config.toml
model = "self-supervised image encoder"
image_size = 32
horizontal_flip = false
translate = 0.12
norm = "layernorm"
parallel_block = false
inner_norm = false
patch_size = [2, 2]
lr = 0.002
beta2 = 0.999
grad_clip = 1.0
decay_fraction = 0.4
warmup_steps = 720
weight_decay = 0.0
Rows from block 3 of a small self-supervised image encoder, named by matrix and row number. Rows with one number belong to one neuron. Each number is 500 + 50 x the weight over its row's rms, rounded and kept within 0 to 999. All counts start at 0. Numbers have three digits each. After the name is the row's rms in percent of the matrix's.
After each neuron's rows are labels from the 100 images, of 14848, where the neuron reaches its highest value: "peak on" is the class under the peak. Only what is clearly more common there than usual is listed. The data: pictures of board games with random positions, seen at a slant. In brackets: how many of the 100.
# fc1: MLP up (model.blocks.3.mlp.fc1.weight, 192x96), inputs 0-47
# fc2: MLP down (model.blocks.3.mlp.fc2.weight, 96x192, transposed), outputs 0-47

fc1.135 102:420502529557520482488416533492504468450513505554489510429451508552488515475561559464503618486590457384550540530488556493536487470595432589500584
fc2.135 106:532535467536536465463501481438486477505520590535514549532564607471502427488549550534518432579485511577495478457498503475501627591381562405442491
peak on: board (100)

fc1.149 107:555455560501542506543500443514478452443502569512473566548512619420511448507454395449569433467490560477444502495531383540565498510550402440553571
fc2.149 094:480461521524473524467506562457595494561534450497511537463466567479527494502393422502490450431515543462514404476487429489502540508556415478513604
peak on: table (78)

fc1.128 092:539529503503466447562525541511360472527502509480444431563442563465469451531573460508503579526467530538536518502508415501498621520521479448499518
fc2.128 082:548576530468472470504558511453456539535490520462470510642524485476426487363494587494475502478457467468483594524365516477544481523481482489464437
peak on: board (94)

fc1.105 096:554498531519453564445446469485562511442547403456492433507515388509558568415481449427559492550457566521488553529555562513476471519398533489490460
fc2.105 099:508526542555375521480463478472511517545489549489493533511492433504532582493597463503562498508520440488465456577571447496530477472457460520441503
peak on: board (99)

fc1.161 102:425532485493584482528445446604555577561489514434538502493523464451518482436413444575470539534691463520465479547497503529492444522448392484459477
fc2.161 112:495525569518546471408447523546464431502492501560429551514475445527509536570530469508448442476495583452552395457486425469510489621447495466469570
peak on: board (100)

fc1.126 097:570555497486493453388576419513459470528474459583422459503514499455531522513587551594518550419563441529501557472477505617501554501509546524492347
fc2.126 110:579436538466470628503502505504447475440575518504496515456576559516515416521513434443533473584544562430457451583531406442555517396437553473461580
peak on: table (63)

fc1.137 123:553570553526407500509420444575529539460565489514535486517529440557539371377520448534392473496460540514470536513574452569462485595533445559514588
fc2.137 126:529551525513529458596509516478544528476449480509444590465585471560572448569558539500464534502511557469567499557478494465426461494413492429504502
peak on: board (100)

fc1.164 123:536583559562531587501456492487509467458478487555392568448463509436533524557488457511527468494448526526492458394524528513517482497538451396578571
fc2.164 115:441485583514489513512470510420522495445573471603508476417459478480548583542467398454488538515489574457519404537489487457564515522498519364488555
peak on: piece of the second side (59)

fc1.167 100:544534503494601533439443501474515448506481569511383600425502533422460513512464459501466473521453486494561403480513416527497523486587434502567579
fc2.167 114:417463526499382455497533493476584496486449436495598473609521518613531446506515441535478535437532532494519501483457518424520451524438565489398506
peak on: table (100)

fc1.176 085:548592448501472507490436404563530486531565455593470532611474401437442493406527522477462495601479431499520526495454487494500529419492499455440472
fc2.176 095:431461517528382491500551503565511504527565494468518527419498448520406546540504569518479569559476480419564585484445515486530485419501476488480475
peak on: board (94)

fc1.170 095:489456494500513525488445534604568506562494488455457429568565549474473500513516456493523488479509469526496525412526563502505487512458511448494469
fc2.170 092:494415500512494497503462561577481477522471511516544467436590542520540480583469447508524484471525533497572456391538437609464530513596499497568579
peak on: table (93)

fc1.13 100:458481487572531427456429606578463431475517488521461491407437528514457543508547550496518566516606471380506494512465509463514461517545459608495572
fc2.13 094:495449523514396536561513450496428467554480530544512463479467588516582539542530550542458436514509518549538452511484513501586527457381489438505461
peak on: board (100)

fc1.104 109:453527512550537471527526495477450481426375501518448509467598544537421412598507570499472528528474559505568516441516597527459470454550541461491531
fc2.104 121:499528478498483461569528431503502533564493559489503462508529395542444555526606457448538596472491518529581544416516477515447573502439488459537488
peak on: board (100)

fc1.147 104:561506588561504503474542454480433472484520512444487473549607544444472442573545517542502496516450588509555476421444538580557524566529492434502444
fc2.147 107:498547471518397405520534502468490523589497576454468467574536479527438545517598532483452605486481496441558554448471539454483560560468509497542441
peak on: board (91)

fc1.108 089:459515532549520577516487485640458484459467492504418442482494454503538510492484506527501448522528567550512576574490520542480439506424425485448570
fc2.108 087:533509586544522500509486526399471472459501476465523571570595427483469521489515500573508523395510540446520521558467409506546415532504542517420543
peak on: board (90)

fc1.6 107:545471420439486519590446517561538570481532540563486567509510533472411541501511441501475528445565489558580459537507474457575439430451400592424495
fc2.6 086:432507523534478414512521498464477526495411420454587403546404436512475507472511607480539508474522546475385517494481525583466490527595520496527561
peak on: piece of the second side (25)

fc1.124 098:598446467417493566575443437500616494436482435514441503572515497550482498532457482517536462539501464463457446451485513489546569529472506486535499
fc2.124 108:576438509485381579522468444509444519475459535522525473546591423510569540543502396495462556494512487424505474593578491504583546529394586502507473
peak on: board (90)

fc1.136 104:521543474473550595555519462557550513552551511405454484508449642421463456492456541553604493458476569469446487386485510503485423487444507474570478
fc2.136 106:479472469433635504605523502511562487505553521423420471458523534486487543473426502445504401490568463432470518511499533510444531476467565467582510
peak on: board (98)